A small contrastive image-text model, trained from scratch.
Model: encoder norm rmsnorm, encoder moe top_k, encoder width 192, text encoder width 192.
Training: muon at rate 0.039, 8100 steps, batches of 128.
Data: trained on single toy objects rendered from many sides on busy backdrops, 203450 training examples, 5.1 epochs.
Rows from block 6 of the image encoder of a small contrastive image-text model, named by matrix and row number. Rows with one number within an expert belong to one neuron, the router's apart. Each number is 128 + 24 x the weight over its row's rms, rounded and kept within 0 to 255. All counts start at 0. After the name is the row's rms in percent of the matrix's.
After each expert's rows are labels from the 100 images, of 14976, where the router gives the expert most weight on average: "strongest on" is what is common among them. Only what is clearly more common there than usual is listed. The data: single toy objects rendered from many sides on busy backdrops.
# router: router (encoder.blocks.6.mlp.router.weight, 32x192, trained with AdamW), inputs 96-191
# up: expert up (encoder.blocks.6.mlp.up, 32x192x192), inputs 96-191
# down: expert down (encoder.blocks.6.mlp.down, 32x192x192, transposed), outputs 96-191

# expert 11
router.11 103 [123 146 112 104  87 159 130  93 119 179  94 140 151 113  95 163 160 118 113 112 125 133 129 167 153 123 166 138 106 129 107 116 135  95 138 166 101  90  63 121 160 143 137 172 134 149  94 139 130 124 158 120 167 121 163 105 110 116 165 111 118 172 137  99 105 111 112 154 128 108  86 122 108 140 146 125 121  91  95 132  98 129 108  90 122 150 160 157 107 150 145 137 148 152  97 136]
up.0 111 [104 106 140 121 112  92 143 138 107 116 144 100 162 112 123 140 105 118 139 137 116 113  82 151 145 164 118 134 128 137 151 125 120 132  90 143 133 143  97 142 155 161 169  94 147 142 116  85 136 127 149 119 127 163 120 124 119  97 129 100 124 112 144 131 148 104 147 100 148 163 148 156 161  86 106 129  78 148 140 116 156 138 140 142 138 107 131 137  92 124 107  92 151 129 149 154]
down.0 122 [126 119 147  93 124 137 127 151 182 102 106 126 120 127 140 169 160 123 128 108 103 105 130  96 105 158 115 110 144 117 144 108 161  94 133 102 102 129 145 133 134 108 148  93 100 128 115 130 123 171 108 135  88 103 179 131  88 120 140 144 117 134 129 117 126 170 123 137 108 169 117 123 152 154 137 181 132 116 129 129 140 109 142 137  91 113 126  94 128 106 139 170 124 124 109 145]
strongest on: table; level

# expert 5
router.5 095 [153  99 108 105 162 171 127 105 133 148 137 145 107 140 108 156 138 104 154 117 151  94 111 144 152 115 157 147 124 173 138 135 124 125 128 180  84 119  89  98 152 131 132 150  97 120 132 137 105 167 119 120 161 168 128 136 130 162 155 147 137 157 135 111 133  90 128 168 137 114 128 118  88  99 100  90 171 113 130 175 124 125 138 139  98 148 155 133 107 162 113 151 152 145  84 149]
up.0 089 [131 154 148 151 157 156 132 111 104 101  87  98 136 134 133 128 122 143 145 102 118 182 102 128 116 166 128  81  84 133 105 121 140 107 158 125 115 111 152 100  93 107 112  91 147 125 176 128 106 145 106  81  84 100 112 150 136 126 166 104 138  97 160 137 167 172 118 137 126 113 139 105 110 109 131 196  96 137 152 142 124  82 159 135 133 139 151 114 111  95 117 130 112 130 118 125]
down.0 074 [181 147 127  68 144 140 160 141 123 138 127 151 178 122 110  97 120 131 148 104 135 167 137 136  85 163 122 122 110 120 137 141 119  66 148 140 136 131  78 137 147 116 145 146 108 137 113 134 112  91 131 167 157 102 127 177 126 116 128 152 108 140 113 149 115 121 100 106 112 120 119 111 122 129 129 156 179 177 132 137 151 161 139 119 115  86 146  90 113 130 138  82  89 111 139 127]
strongest on: red; sofa; barrel

# expert 6
router.6 095 [150  87 146 118 127 157  99 131 127 173 128 148 102 114 145 159 145  97 137 107 123 132 130 142 157 127 150 124 119 158 147 122 135 134 118 166 110 106 105 109 159 116 163 169 122 141 107 121 126 155 163 119 135 177 149 154 120 127 158 174 132 169  98 116 118 103 106 150 143 138 124 128 102 128  89 102 141  94 136 163  96 108  81 121  85  94 145 151 132 166 128 151 145 158  95 120]
up.0 066 [157 143 132 136  95 107 110 124 114 105 161 121 138 100 136 105 121 116  96 172 144 122 191 126 132 104 119 120 115 146 120 140 175 100 159 139 152  64 154  98 113 107 129 195 118 163 147 126 126 120  97 126 155 160 130 138 142 144 116 116 129 118 171 121 163 145 152 139 111 128 107 124 134 142 122 129 127 141 113 143 151 130 152 110 117 110 127 129  69 144 131 114 127 154  69 147]
down.0 056 [179 140 138 113 152 142 130 117 163  92  94  73 128 121 112 168 138 130 147 128 155 147 154 131 133 103 139  93 129 119 103 131 128 135 107 115 140 147 126 144 116 131 157 140 124 152 131 132 150 106 146 132 131 117 163 116 115 141 170 130 161 137 121 122 100 167 171 155 152 133 122  92 140 143 108 111 113 134 104 108 106 133 154  92 116 121 110 145 151 166 118 146 121 111  74 141]
strongest on: black

# expert 22
router.22 094 [150 141 117 136  95 152 147 110 141 166 118 124 145 111 116 161 114 107 152  88 112 142 189 123 176 149 160  91 149 104 122 134 124 119 127 126 112 116 121 118 163 130 160 133 144 135  97  91 105  97 164 101 147 112 148 115 102 167 178 141  94 168 122 130 130 125 156 157 100 138 172 110 132 131 144 160 136 117  80 103 102 134  87 114 111 147 127 105 154 113 135 120 155 170 125 118]
up.0 060 [157 148 161 154 122  86 125 116 161 108 150 117 102 127 144 136 142 136 134  92  71 127  89 146 135 141 103 136 127 141 152 138 129  81 114 125 110 127 126 128 149 116 138 101 118 111 119 116 146 106  92 117 133  87  90 175 107  98 117  95  96 139 139 142 145 160 161 110 114 113 134 128 113 141 144 122 152 109 138  92  87 157 142 140  94 147 174 159  90  92  96 151 152 137 109 118]
down.0 056 [134 120 131 126 136 122 129 138 118 117 102 104 159 105  99 123 150 116 150  92 151 103 106 115 143 167 141 143 114 157 132 128 126 102 138 176 127 114 148 120 163 160 163 137 164 122 149  68 146 149 137 112 153 144 155 151 112  99 153 127 131 158 128 108 142 118  78 139 183  76 153 119 109 122 123  99 112 153 155 142 192 132 128 121 114  83 106 122 116 151 132 115  90 143 155 150]
strongest on: from above; pine

# expert 16
router.16 108 [137 122 178  92  97 144 123 120 111 150 118 144 126 118 141 157 144  89 160 115 120 131 140 139 166 112 145 114 136 162 120 122 138  93 141 204 108 135  90  99 160 143 163 170 133 126 105 114  87 158 160 144 159 167 135 146  96 156 157 144 128 146 100 135 103  94 113 149 136 137 132 105 111 110 137  96 133 104 133 152  84 129 100 103  90 145 163 144 119 153 154 148 157 160  96 101]
up.0 122 [112 126  88 121 124 124  89  99 133 114 131 118 155  93 103  91 101 147 126 151 135  99 151  99 110 109 106 101 124 131  81 164  91 133 117 131 167 122  89 136 144 105 117 127 133 133 119 131 110  98  86 102  95 137 119 114 124 136 125 103 154 108 138 148 154 164 131 113  94 115 133 157 100 138 140 120 143 126 133  99 137 138 159 173  94 146 147  93 113 124 153 152 133 153 122 141]
down.0 131 [129 145 143 155 146 130 147 164 101 112 139 150 106 124 111 131 157  94 119 133 165 127 128  67 130 157 126 158 135 118 102 112 102 104 140 136 104 113 157 143 122 139 110 129 123 131 138 127 154 117 144 183 170 146 106 140 129 161 155 119 160 123 174 104 161 119 172 139 126 168 133 100  98 126 127 117 143  91 145 120 142 158 169 138 137  94 125 123 125 159  99 112 139 131 117 132]
strongest on: hammer; black

# expert 4
router.4 104 [121 118 127  95 117 155 103  95  94 180 135 131 106 123 115 145 164  79 149 101 103 115 169 166 172 134 149 106 128 162 128 119 125 109 151 140  91 126  87 106 156 116 157 164 128 115 120 115 100 169 154 140 134 163 121 160 113 159 157 133 147 175 127 135 138 118 103 178 146 127  94 102  96 119  94 113 136  93 129 175  62 125 100 115  88 150 173 158 123 139 132 162 154 136 105  99]
up.0 118 [146  92 140 115 168 120 142 170 142 120 160 164 110 182 113 128 118 138 115 109 136  96  62 143 132 129  97 142 160 156 136 131 100 141 118  98 121 118 125 156 122 105  84 122  91 105 142 105 134 134 136 130 119 151 152 116 155 101 109 150  93 126  78 180 157 102 132 107 146 123 140 135 138 165 133 160 186 128 117 156 113 134 162 135  82 119 144 151 114 117 164 126 117 122 119 133]
down.0 118 [113 120 159  85 113 156 122 112  93 106 101 108 143 120 179 124 136 143 117 150 123  89 100  92 103 121 140 142 158 149 134 107 161 105 127 150 152  99 125  77 119 170 105 121 109  91  76 103 112 136 126 140 122  85 111 144 168 117 142 125 129 101 108 124 128 144 103 131 111  93 146 160 161 120 150 133 128 161  97 125 127 123 188 125 141 110 126 126  96 134  98 168 102 119 148 118]
strongest on: brown; truck

# expert 18
router.18 089 [163 128 139 137 157 147 146 119 122 182 115 161  99 142 129 150 114 120 163  90 117  95 132 165 151 130 150  82 142 168 171 100 127 146 148 130 109  96 128 102 135 103 144 145  97 106 126 126  91 146 161 110 146 148 125 112 119 162 148 148 161 145 139 118  83 150 153 171 101 147 139 130 133 165  96 143 135 125 125 116 114 119 116 120 130 130 161 157 108 169 163 163 149 155  92  75]
up.0 042 [161 105 121 156 147  91  77 167 181 124 153 131 104 133  92 131 151 144  90  99 149 196  83 150 147 119 113 171 113 122 161 120 140 127 135 129 112 110 149 113 101 146 120 150 155 173 115 167 134 109 120 145 144  82 138 121 170 127 140 121 131 101 117 135 115 137 118 127 136 109 155 165 144 110 159 106 147 109 128 146 163 124 114 146  44 132 104 151 171 132 127 146 132 123 123 115]
down.0 046 [ 55 128  92 152 128 131 108 155 114 122 129 131 137 117 137 134 126 116 144 112 114  59 116 105 143 104 148 144 125 130 146 134 113  93  96  94 121 141 175 111 116 109 125 146 133 155  85 199 125 145 107 126 104 139 129 103 147 149 148 120 152 204 114 126  78 113 122 143 113 181 131 138 154  75 155 127 105 145 116 119  88 125 137 129 115 112 112 135 126 134 144  85 122 126 107 135]
strongest on: grey; white

# expert 19
router.19 101 [152 128 152 108 118 154 124 127 116 158 124 145 126 114 159 157 157 105 141 107 110  94 150 161 171 112 165 119 133 154 130 127 142 106 137 177  95 134 112  89 149 139 147 176 122 138  97 122 121 173 135 132 140 175 143 156 114 146 159 156 138 155 141 140 159 121 120 166 148 136 131 112  84 102 107 137 123  90 136 165 110 113  92 119 125 116 157 158 106 132 117 154 162 148  80 114]
up.0 066 [169  97 118 175 125 122 148 129  97 134 111  94 142 108 146 110  97 143 129  98 110 119 136 136 112  88 169 105 161 121 110 121 150  93 127  73 142 112 150 100 150 103  94 111  75 159 121 141 159 124 135 126 106 105 115 123 143 151 108 115 154 113 120  75 114  95 159 143  76 102  84 141 117 125 138 113 144 140  88 130 108 131 153 156 147 127 140 150 168 115  81 155 115 104 172 130]
down.0 065 [147  93  96 135 140 113 138 113 125 170  96  89 115 100 183 118 135  95 140 157 157 133 105 163 140  65 127 121 151  92 121  99 142 114 119 139 143 151 141 127 165 109 122  91 167 123 136 133 127 120 122 133 134 116 117 160 105 169 139 128  76 142 115 115 106  97 101 109 118 122 125 114 189 144 147  91 122 141 147 123  72 130 151 119 124 132 141 118 135 140 103 157 105 133  85 115]
strongest on: green

# expert 27
router.27 090 [149 141 122 107 128 168 104 141 128 165 140 140 140 131 116 141 128  82 174  90 102  98 134 128 153 108 160  80 104 164 159 104 100 139 147 157 102 130 135 105 174 117 124 161  88 118 121 126  90 145 181 113 160 174 120 113 111 143 143 147 134 162 170 119 139 124 159 137 125 137 146 110  99 143  99  81 156  97 139 142  93 125  94 149  92 118 133 155  85 170 124 139 153 143  95 114]
up.0 059 [143 150 130 127 106 158 134 132 138 161 111 149 142 125 103 123 144 118 134 133 125 149 143  71 139 126 140 122  94 136  82 119  94 121 128 113 126 135 114 127 103 128 173 100 149 154 117 118 125 122 117 152 132  96 116 122 141  82  94 131 114 155 141 174 146 163 109 143 134 114  98 150 116 125 129 124 101 105 136 167 127 145 149 114 161 113 166 142 155 138 144 142 124 113 130 160]
down.0 059 [141 110 131 117  90 111 156  99 127 107 147 139  92  93 105 122 132  95 131 129 119 129 181 126 111  98 133 127 139  93  88 130 131 101 111 121 169  90 113 203 128 161 113 169 103  82 160 111 142 139 158 145 129 125 122 103 142 162 117 133 130 164 102 123 127 151 118 138 126 169 145 118 103 119 142 112 130 121 141 146 156 104 127 137 114 149 158 157 157 128 141 117 106 128 118 129]
strongest on: trophy; yellow

# expert 28
router.28 121 [131  82  97 125 136 142 128  95 169 150 146 136  87 111 160 142 108  97 106 127  88 151 100 122 145 114 157 113 122 149  92 115 114 152 119 106 109 125 136 122 160  99 141 148 140 111 115 101 127 138 129 142 144 119  93 107 159 160  78 163 160  85  82 150 147 127 108 126 142 138 125 163 141  93 167 110 114 158 114 149 143 103 102 107 160 131  99 137 168 148 115 136 160 133 143 154]
up.0 110 [117 154 127  88 170 114 177 122 117 143 146  74 143 145  81 149 131 130 155 106 136 174 140 101 138  89 115 136 139 116 114  90 118 119 115 161 147 130  95 143 130 132 117 109 171 122 162 143 139 163  82 140 123 123 123 130 140 139  98 115 121 126 115  95  99 106 120 121 161 112 120 126 141 116 122 168 128 122 111 120 174 178 100  79  81 121 113 177 109 113 124 142 152  78 131 116]
down.0 119 [ 85 107 143 125 123 101 111 144 117  85 107 130 131 106 106 150 141 181 142 128 103 115 149  97 123  98 138  89 132 134 137 108 144  75 166 125 123 157 155 141 103 115 115 147 128 151 117 140 133 174 132 125 114 149 129  95 168 156 138 142 148 145 151 118 115 102 151 121 149 168 123  87 167 125 160 138 133  90 118 158  99  48 145 211 115 174 108 155 164 137 129 122 107 147 121 127]
strongest on: blue; purple

# expert 25
router.25 102 [148 113 138 114 114 174 139 103 104 113 113 123 146  91 163 148 139 108 170 114 118 157 157 152 173 113 143 124 132 121 127 102 127  94 156 141 119 158 101 135 152 133 148 162 140 143 118  87 101 117 152 160 123 141 129 140 122 171 155 157 104 107 141 104 152 107 160 144 113 140 103 100  91  99  96 110 124  85 116 182 102 145  99  81 106 157 157 130 162 143 117 119 157 139 138 101]
up.0 110 [ 70 158 152  73 177 126 151 143  78 151 122 141 140 128 138 117 147 124 117 111  76 142 140 151 132 136 119  78 117  55 138 113 143 148  96  99 112 117 126 159 146 169 135 121 105 135 117 133 145 177 125 144 122 166 128 109 125 105 111 154 108 124 135 129 127  78 108 109 150 118 108 101  98 149  97  92 127 136 114 104 123 144 137 133 157 149 106 125 155 124 159 157  79 141 124  94]
down.0 115 [122 150 153  94 129 117 116 136 111 149 162 103 114 112 121 133 148 102 121 136 144 135 151 101 154 133 149 156  71 114 156 126 143 120 163 129 150 108 121 132 151 152 162 103 128 137 159  84 150 106 117 133  81  91 167 101 144 172 139 119 126 135  91 183 112 126 184 159 108 122 134 114 143 154 105 113 147 109 141 152 122 126 153  64 120 128 117 118 130 123 114  86 112 126 176  72]
strongest on: tree; ice cream

# expert 21
router.21 097 [137  94 167 101 150 132 148 160  92  99 150 148 122 124 119 132 148 108 172 108 149  90 121 152 139  92 117  80 140 145 129  85 172 116 153 151 107 111 146 151 130 132 127 128 120 141 171 147 120 153 131 118 123 115 138  81 106 140 131 125 139 149 149 114 117 172 129 137 119 160 154 114  97 129  92 124 163 159 189 148 149 139  99 149 136  69 178 128 116 170 144 127 140 155 129 142]
up.0 144 [157 122  95 148 121  93 136 127  99 130 102 155 154  80 145 137 137  97 129 109  80 134 138 111 143 126 119 139  97  62 165  81 128 160 100 142 116 105 143 125 164 102 125 122 198 165  90 113 131 137  44 164 122 143 119 121 124 116  77 173 101 139 128  81 149 121 148 130 148 103 131 147 119 188 137  83 142 132 109  99 115 156 145 114 136 157 123  98 145 104 150 143 120 130 161 135]
down.0 144 [155 121  97 126  98 150 108  95 142 126 115 142 131 121 132 140 129 137 121 135 100 151 119 134 128 134 171 166  65 163 171 117 127 130 142  82 146  98 130 109 122  92 136 132 151 105 115 132 134 142 147 127  96 132 120 128 108  81 124 128 120 116 161 104  73  99 159 134 138 153 129 135 158 133 125 130 123 114 122 155  60 128 122 150 151 149 142 137 122 121  90 134 148 136 138 122]
strongest on: barrel

# expert 12
router.12 114 [137 111 141 110 153 112 121 101 161 145 105 132 129 104 136 138 137 113 172  77 140 127 126 142 134 102 143 161 111 156 107  94  86 110 120 161  88 158 172 144 128 147 167 162 147 128 104 131 129 133 161 124 151 151 121 129  96 124 128  95 153 125 121  99 113 131 113 102 138 139 130  88 124 128 114  96 102 142 133 134 113 137 119  93 128 144 156 131 123 125  83 116 164 148  81  98]
up.0 130 [158 110 138 126 121 144 189 139 131 101 103 107 132  99 141 128 125 133 106 133 138 111 100  92  78  88 119 143 118 161  76 131 113 102  99 108 143 128  98 155  82 144 104 127 140 171 150 157 129  80 113 147  74 123 141 144 132  99 120  91 117 121 132 103 120 134 130  92 168 153 126 146 143  97 117 128 155 135 114 110 110 138 171 104  99 118 169 153 116 125 138  67  81  90 129 129]
down.0 121 [ 84 122 104  99  97 138 157 121 121 141 109 104 130  96 119 144 131 136 169 135 134 161 174 172 158 128  91 150 130 132 122 150 118 126 172 125 157 134 164 147 132 134 173 121 146 162 130 130 131 108 140 104 152 102  97 127 119 121 107 139 124 143  98 143 137 114 115 131 112 137 133 113  74 143 117  80 153 160 101 130 138 150 101 147 112 137 104 124 158 116 107 164 123 123 122 107]
strongest on: orange

# expert 9
router.9 112 [129 129 134 118 132 140 142 100 125 127 138 121  80 141 155 156 132 126  98 136 131  99  98 129 161 159 169 130 124 113 122  83  99 158 138 130  70 109 147 127 157 128 146 108 152 145 100 167 116 140  95 148 161 143  86 128 114 122 165 151 170 156 140 126 117 100 108 135 131 128 124  96 104 128 151 110 160 150 105 148 116 143 146 143 157 162 132 124 133 107 104 132 138 178 103 118]
up.0 063 [144 107 117 144 131 149 127 124 150 162 144 106  70 156 114 151 145 122 115 134 125 173 145  96 127 174 123 124 150 116 132 137 103 149 153 122 181 112  96 109  92 114  97 175 104  96 121  78 127 105 129  92 131 110 124 128 126 134 100 107 160 111 110 163 103 126 106 140 100 124 109 115 117 138 131 132 127 123 133  94 152 145  80 170  91 112 141 157 154 154 114 148 136  98 142  85]
down.0 072 [110 143 117 108 145 115 158 174  86 123 138 122 130 129 152 114 134 134 109 109 110 142 151 158 115 126 140 101  99 160 159 110 116 116 118 138 120 116 120 135 112 123 154 109 167  86 138 112 132 125 121 144 134 135 118 101 112 114 188 148 112 107 110 181 105  85 149 136 147 111 122 117  52 131 135 102 152 162 130 120 133 119 110 147 102 128 130 120 172 125 156  96 100 148 179 146]
strongest on: teal

# expert 20
router.20 097 [147 154 130 116 100 149 119 133 126 164  81 175 131  99 160 137 116 114 136 110  95 116 156 137 156 152 149  94  90 148 118 133 112 105 125 157 123 103 100  94 142 146 125 146 115 108  81 122 115 151 167 117 145 153 153 118  98 151 121 145 142 167 105 143 160 134 104 144 116 132 142  90 108 175 124 115 132  81 151 110  91 126 116 122  92 114 155 163 117 133 139 156 160 147  93 100]
up.0 107 [129 109 141 110 114 127 153 146  98 130 141 127 162 122 153 103 168 138 141 110 202 142 101 136 134  78 122 155  79 143 138 126 160 140 132 106 103 114 123 130 133 175 137 131 179 119 103 140 139 155 126 131 127 116  98  89 107  99 104 163 137  65 144  92 104 138 111 115 142 138 114 152  92  95 145 135 133 148 162 141 131  89 179 106 126 147  88 147 128 159 102 204 101 128 148 139]
down.0 097 [117 133 136 158 111 122 150 119 113 102 145 143 120  90 154 106 112  87 146 108 138 131 187 180 152 135 139 159 123 106 115 123 113 127 177 146  79  84 108 125 138 119 124  99 139 126 136  95 137 158 147 108  96 119 116 131 129 141  79 119 197 112 139 137  74 159 122 160 120 141 121 162 190 117 132 124 111 133  72 131 122  99 149 135 149 146  97  77 131 102 114 114 104 148 137  83]
strongest on: ladder

# expert 7
router.7 105 [135 129 178 121 122 149 116  96  98 168 137 155 126 119 139 153 132 105 152 109 104 116 153 164 160 134 151 100 115 169 126 132 129 112 158 163 101 109 105 112 148 107 134 162 110 110  86 121 121 178 176 112 158 179 116 139 104 148 132 163 127 143 125 137 119 122 110 160 142 166 103 107 100 122 137 101 146  68 136 179 100 100 111 109 105 139 155 158 109 139 124 154 154 122  87  90]
up.0 105 [167 104 141 159 165 134 101 145  89 121 123 146 149 138 113 101  96 154  97  95 104 126 133  71 132 114 128 127 124 128 124  86  94 126 139  94 125  72 111 119  99 121 138 116 105 135 156 127 115 135 106  82 100 151 160 125 178 116 134 122 123 118 145 157 148 145 167 117  99 139 139 105 129 144 104 151  89 158 104 176 136 136 136 127 145  84 119 131 104 127 124 123 117 116 106 125]
down.0 111 [ 81 109 111  91 139 130 127 135 103 105 102 129 138 152 103 106 148  91 153 128 104 140 117 156 107 122 129  98 127 178 160 133 154 147 136 133 124 137 142  96 137 129 154 128 140 129 112 113 175 154 103 152 113 126 137 116 128 143 110 149 169 167 117 106 148  88 140  97 113 124 117 144 139 163 107 154 104 115 115 137 112 138 128 168 177 112 129  77 100 117 124 121  90 115 106 130]
strongest on: red; ladder